{"fusion_encoder_fused_qkv": false, "fusion_encoder_parallel_block": false, "fusion_encoder_drop_path": 0.1, "residual_init": "none", "muon_scale": "original", "epochs": 9.3}
Rows from block 3 of the fusion encoder, named by matrix and row number. Rows with one number belong to one attention dimension. Each number is 128 + 24 x the weight over its row's rms, rounded and kept within 0 to 255. All counts start at 0. Numbers have three digits each. After the name is the row's rms in percent of the matrix's.
# v: attention value (fusion_encoder.blocks.3.attn.v.weight, 320x320), inputs 160-319
# proj: attention output (fusion_encoder.blocks.3.attn.proj.weight, 320x320, transposed), outputs 160-319
v.206 090:125129156107112129116134169119108156120092080112127128156108134155188135099118091134155080142137137181129159078119114139133128136121090047123124154107143141097146129136120140148110091111116119144143109128118104127103172109133171130138142114114152095136153180161150125112125148094099152104147146179104090162150160138118111124110133079114093097141130120120121126156109102125153109171097134100146120120111113135093142149138152127163147156161172090145101112137139078101109117128095149
proj.206 079:093137179141115144154147087170163092133141121124093125076141148166122115156123152116165129130151116112120093104138113103134107109124136138181107133128093125150097124129134124115203130121159136160123135174137140136142132156162144097139125108116160136152106087142109152125145102152088134122095108137125099137099123092180138102133134134131143169138126156121158142121140155152134108135157172149139130062126153116130128118107101141137136084099083116103140185133104137120131138130093133
v.207 082:134149156096154138158127100138125150119131148102144123104168153091143132111125094147134154138148143139161173106120119107121152127144151158116193136125110132130118144151101152113172167132163187107128094153156110110131155159117122090166105141132140138129131074093078099127126111094100172133108114121158106174110134148130098118098169087130160128123163134083112127129108119112113121117119123098116083130139153127122166103139146134116128119187115163073106124141106138110147149114139121
proj.207 076:142122131118140126156083138108140135135118070073144140133122132151138140107127111107136126089118095077108127121138098165149111169094091138139108106114134087156097084121167106152104113135119123170112127101128114144133095111107170147160113113129101134105144118155139128145107126124129157083151140117132100108130119130156130155132109166149147116156114162134163145087102135150169106130139141168124177156149154117127132126164145130129120139132166073146093129159091142120117112171113132
v.208 100:101142158114117175125129173106125134114150158114129145107137140114131125122150101183090153104134147127165141123086149177151135101127144101107121123115149158071156092130117145123137096107138131124142177158113130155120110173123176119162110169118169146083131128153101139100136129102093117091147131087175143104097096151124122120135135092096146137092137156102105138152124157097155165119107162137169103110137113136164126166154121097140138137136139106130121120087117118109113181116141112
proj.208 093:188150110142156054107096092128144101128133143129140121106123133161097155073107118100142118127113158121072154160155099116116089125141127114165133149115139081117105188141117116181152146138113125143117116120149136145092129107122124110120171097173117105121121111125127151135095132112146140143144121143146121110087115128123121123151111117171118116142077138164149119117128138141115148140093121165105156183092100109101125169151113185133179120133101153140100133118152141168115108132137145
v.209 104:154163137157160137124124101136124090133100128112145127082160164104153160155113126144129124117131122109152140120149139131102124132097145176150093163147145108122132104130128121111105164115123089135113153163131144127152152098141122124175151148152139105140130141117101111115118109128170110141116098081102133220123101155133140106146141126119128135136088107109109127112112118119123119168128110157140158112107126126152117116151112104106120134125176097144094124108110123134122174114118125
proj.209 108:121150123123094125135116178137106152129160131148137156133113137133097146107156126149106141119117136138085137108117111094149122117127119126148133100117082159158119139141141138120152120132092124116121132110115159174135133117135105142106099087147166111113086154118128105088155153120130100112158154134123074145118104145090157117149118096166138147085124086160097156113162154116165142127104159152083116188187151111129164177159112160178120135031087155156116147150115117186143112080122156
v.210 099:116119101149148135131125130130153103127109090112137102128104110147157116111091145146123148085126092162083096136133119146126135124151090122137111141125124148120135130115131135120076135095104112158095094161152108139130137118143207112118095114110152124089131114148071078129150100157086180105155150124102125053109138118114129122098089110120107096116162189100125151105122138134134118129134130143139139112113126123147107132159111148137146133147162151174150127150145145148117139160085142
proj.210 106:112103105137124134106114145174076114142133117134130134114111134099094131116116134128150127165145110107098083099149127099118107105079123083153116085113151102129169119131107128116141071125130151149129139173110105111135110154161065119121124126130127114146116136119165162101111131097145090142115106140109157097134112125099141133156132146127150155097149092078150085184099128110151119113130144086124153120136090131098133098137156119137138142189122196132154150108133138161151142108148127
v.211 098:121144131131170125143152117167151119131113117109144087102154131137119128123151091110124136107147101125136097068172077141166123126124115110139119091156136129132133102117111156125141159126119121135117095116112154151131125136132101115103142130173089136115146130139131123103102157147108098149094166156138129099100095081137164129138110143151154158145117132120123139168111098175124103082134151125126151098143103160098122106127124133111114125160116142139103127169131151128090126160142132
proj.211 096:117117149125161164133112150122088156085123142158099129107096093115110130166122112111139134163109112132110125108104123104107156148132093101159109152086124137150133171134146086106128088168163143127120181154115158126079095137156129139141112121107145132100094153104132109134135130170131072112111131142138151116137130140112123168145142124106135097109129120150135114154149139161151096183068116118133127146106120117120148155146142098100098115126136170111085160128141106127124152096091146
v.212 105:104139117110108122110118177144140144137114104134123125164096113156118124118118116128121137138147107177115105134115112179150136103130108109114152110131118090121136106125173104117128083106126173151150157130161125113112149122143117096131119171077106139098129100164123082122117123127080172142130144143154152000095153127122133120145133155144084093137165192149106131168137110103137115152137131142137089111154132106134112127087137099130141140149154137125154135116130145124137143138156116
proj.212 104:117129111169155128132154113110109091114116138141124112090116149100110132125081109100131127130110164088123167132122140115103108116128138072156113113132128117160096140149103097133112131176121098133105105149145100112127137154098126138129154152127079138110146129120122138140119139106118088134109133130115172062156157113118112155106109097126141146117119166120183115120118103131121117110111144093140138093066081161122071105116119141129147137255139138125168138131141150092139128138100138
v.213 112:108107086088192122139141115113196157138145094111131095134114090137133118163100124078122147168138096139125151133096151110118120139135110129141145150109118120120103139135142151111162105156143172143133115139103106103098125129165043141091119115112089148140099148100084143145138121125113135107100156162150122088105139100135119164138140194147128080142128163124107104189106115142118118116119130120167064127134103117115174100121161118143130113136124138130119135166139150123098141139131133
proj.213 111:056150134161132152100115168105085088068110136195086123124159138119132113151130086160131142122124140129156105139161109141138103112112131126148141101137109128156115105127106089162113147123134141142121135113093114164119130118145155106127084141140144147100131118115166131100115091116090100128150183140102126116123148164104129108128140084122136147094160146106155101067141167086128103121112129137109145133118125186178152130138110116141130141179134125136122120114066135128108180078117155
v.214 099:103124075125146065151127132120161096105159137159117124097148118142134143161125104100139125171132103100129161084106123090081139143125125151124128151100119114125132161168116106108154187158122135116109110133121121168135125151142086173108132139115115134143086121090105140131142111118152109114084117126156123189145120156117157148107159153114126129139095112179138108122147111143134098143123092121151140123136102147138136174136186106165152115108103109105117141102101094126142120137128152
proj.214 096:118155159116088164130130137091116125114121157126099121151128157124131100150153174139133102135166113123131122117146132174154112109139158174124133131140143140159074131109126089194124134085148154140135102085144141117121132081146145108121121124134142168119162136106162147122127154112108090113158135127111082157117097151114095111109122096170088131175150171086131120095116158127110143106118154180088093173151138165146155092141148166097142142074144104137120100115152130121109172074136102
v.215 106:117101144104190114103114108132121173122145120147140089118122129201112118161096116110128132153131100146125124105095140138119126118126119119137132142102137135122126126128151117144120127142113163155141133098098096137097147160129118091152092137119101151129124131129157115092127133142104083148135153184120111058132138088118133120161124123150151103115151169163108124118150127149114108120150159120141066106152097134111119121118128135108166116189093115128132127136122164127140127145106139
proj.215 102:116136084118145136117125183105127099088110152123079141121126127081143130161107130083123126128156148117130133131140112130121129135108119092134108081138153119119109151131120099130137121139135079113154099142152133134129107143123105165115146173100148150113143115128109130156110088131121150128133145125134165047085135138165096142096123108101114144115153160118153071122117140151127100165125124143132171114122146152126125060134147112106138134186150120141127159176134149143133166117135138
v.216 096:118170152153172155140139146107163105118153095133124086102106147116132143126118118095089143088144127145071060157141119150143090106129130113134103131136134133096125084124149168127149103124141122140134139147173112104143160157139153124111128118110161130096138150129155111109105141139054136131135170119106117049096108106152103120132059100146090118104169164134102127158100114136150105159100178157107117108100089128115144082179149089140133121166142157184146145162124137126091137146092144
proj.216 101:116099073099175108130118114168119149144118150140131129078105118110113121100111110139152155123126128162135149115150118130116133115108128073164170102114112171120162126140116140173103112136116116105138164102123138144090107156153109095141137144142093097090117083152087132142118124092131110159121139113109172082106128086130138088136168139102141133083101129104165100146133130125159141123099154108122145118143118118132109143151103161154113161178123110140115126124133156112124149140121128
v.217 093:144138118086136143135100115140134163170115146099120174123148132128129107133122132194079140129094148128150110152150107130113142118143107142126151125070154086188111179089146097106099111139134155117106136143118100162099100135089152113137115118084099140158131132163101139125143120131174140158140113116139119150146146134096132125131135123091128104169120087076122161081174105085083178136118119142128107145120134128182088131136097119099137134147132104148182119140107140094165149108153124
proj.217 088:124109127172108109074145172104094099133139085133161125198120119135131163137139162128116090102113146118120152164113090135132093133118117144126116103144126108093126145169157106096128146113108100186129143130121155104146177130088105156151146143172147103134175115115130105091152096120144109098143129104158126146140117147129160165126087132134159169098132167149146116129105117129152116127149110113173127147124142088109118123119104148120129148115118163154217110129117112172159089129116124
v.218 093:135154150139125131070136147133116149167114101118097081125125118112112150094149105112120151149134113161143130116077142174176157098131129158104141132120138129137178129094140069104086120119088149162138154109157126101128135105159100101164164148115128117170133123141131077127099109104135129146088137154162123078136119120106153105147155154180140052136132136154100123159104100111119113131141182122118090124122095137130107132139146116122127159111125121083100138083128114130160182093128113
proj.218 103:119143119163151141180114137152100116091094135170137143146111125145076146145127105133075140114092141088134158131152073120122110138130147105140127121067082101115152109131135149126112151162115119092083133111147140184103141169111140140116123112120096128087149146127108123126155150122123104119143161134100138092144166151122096138123116087107149185123110134140098180141168141096119093105097122091120153139125131136075093106140094129116093139180150111139142134141155097142122091189138169
v.219 101:097149097128132152113113112143147155119159134127108074104138138148112139187091101104126124138136098110102114122119125130090136143119152136131148146100117150136100123172155105131110135139128191154132128141125168133152168168144068132119121141098097151135091130113136124118142113143081130134097142165160122084156112135088105131140132177134107110110144185146114126143104094129134106131143090135163080133169095159102124116128154098151137108168097094092142124122097125120129141135113135
proj.219 098:135107127101145130107130146061121124094105128125116088127116178124115073134104170121121105169136170109155177104148112128139112123133142132112112118158117131157117176109101106159162114145130071113168125130157074126131115139125150134154105162136159149125155122120116139128106120098120120095174132145087156087096124132160130121097147112137114130143139137127174087058156150113136123142150166131135138142120127164183137083128096131077178134177148113173144128154148194128124167097153135
v.220 104:168115081107100133145110140146124134162142144117130189163139115141090128080142146148138098134146164117130155160154110129115133128127135145115115128118124100149128178110135097100080144144134115111126117141111144135150129099070146123130119115117087115135138123157134095139137091152164155146120130133124140183145169157092143112116091177115099153139088081120131138105123146118104170130141099112111179153116143105153119114112094153146115143108160121130156120134129111135148116124122117
proj.220 108:131095151158128118116142173122102133156119083115189164164138146129129144155158182157116100134118120144110151134109130135137075145142114175144169120138118150166104086147134141075145154118136113162113134108109124101150170093082151110126145120130123129129135160119135077099149162111137136156135113110143127194140116128129151148138150144146136147120137128088156136135113090090124120128176125114157066098111168133121105112108136102149101146096101139111180118105114125109164112151137160
v.221 090:134139129129098084096107156125135117157115107129089140119137092168153133101104107116126112154135120131149120084139106142129158116137120115124131136099135118143155188144137142094148116144136129177120111123122061168160128110161116147157120101067088118126139145130092110134128116098144169117133117133125134104147144117113115141132108129130130110111134143136144147096141147155177134119107141130169102135152148099147102144129134113146168131156141125097106122083112179106139128100092133
proj.221 085:139135117181098168163120130122113117084097114149111128150076145136087152127134117118169136147115118149146137130085108122129100131110130125142095115124109122083121101149104177130122126127102082147124134142158134103102106151111111142110140164142114120122126124142159127119140168110125101125149153099121142116110150116110104121101150130086144134162140153119115111118090091102095100123116088090121122125125077141112086067152163132133116137165128156102154138126164084139152135159132134
v.222 101:110109137124171127120102113146131124120105116142134112128125113138163130174137133132125133126127125159111105109114140087090133154132120105106144131138124123126153116164119151165154138153135125122135126113144139094084128159140092138152104122155089130112121130098162141137152128132112116098108127183111111117137113159142120143089113123154147155093138175149108131155137109142130095170165127099150073123126121126136139120127115130157136100173103115127136140124097160136115153149140120
proj.222 092:158142123137089151158115116098174119140140143151053100113144102110109157143136088157110191114170140116167134136110132145130123099107116115163110166122133120137112119104082132114108112107127145106106091129090109134145173083121111134094141124132152142108121086135087138144106115125110153152131141103116152088092141116141125122133124131137132103175147155097132120110080171128106128135107137161088138114129123114148142146104139134160177106146110104129083159146157140125140109091127157
v.223 091:133162143137107159140092123095072139145105105121107134142146131123124152129135149178095112147163130121183208152093117136128117126092130116102082127136151111168153128143105124142130079126134107156131110111127141146128143109113132138154129171101142121107170121128125143129107133118120117158152149096172116084101149129108115099165150103114125141146103126109139115113101157122114154143112097174085170162132159111106114123099103126114106156120128129129105084115149140124130152086147127
proj.223 094:167142103093133128088143150121147126147160180133221156078102177117131117134122120076134109098112140079089110173136120124114169134157095168139192118108104148116109144115144122107138142125141096110142150160133124092149110146109132134151125107132123141129121141111116116138132146114181115130117113099118152128128099153146168125137123129133095094097132115180131189109119109144138114134134114097155065132128090089099123132092127148124136148130131105136166134143131118159136087163159113
v.224 104:167085133127083168136131149122097176130112106134127149168140153105114123170186139150106130122133134125125120167156086132167150149167120198134128079148140083126140172123118105114136095129122144159096086126140100136139166151097139106175125152104135094145146139098143138124124110148147097156119124097149111153143138132108081104107138179087122131133137125134104097142158129124150146127152116113104155098152148163149113140147140135139136110123165132125140139139140130116115076149091119
proj.224 094:139073130131150127150108131135064135123106119129143116117135129130145125081120140119110129140112123166142089193116126181123135106113120157163105116133157117133130111097120156070146124153134161123150164104167173104134118125181142135085117123140127142175113117143116141097187127141165138130120147096137121147144122111141157153143101113110111176155110076078139125136101110107100091119146088114110077123157117102124095073118129133139136109086115125098151132115135151158123132102135112
v.225 091:140171095067127119145089120141075125139130112147117109096138131133111100174141136149128128147106169073117113158150062134141129180123157175169117119134159105136123136150113136119172135118124078161125123133131129101112135173112104116133104157097090143144159096133106142125112112089147127154134162082106109147099141119118112119128101148094076167113114148111130148113159122126107155098171078145121128124125160104140130145124109110144092134112110134093118118137125155126147090137129107
proj.225 076:125111110120121110148145172129148112133109118083139140098116162135125131086137149101127118114129109148123121097110121180100152100160123165128114120202071118161116117098138128109079115152105141144119125118126186136135150097181122146109099127133101124089106110140142118122132183142136081114142161167179136155093124134097176153122131100166133106163158096118128137152096135128146123145122110124092060159113154134086113083120147122125085131117128109129133164159146114111111120101111145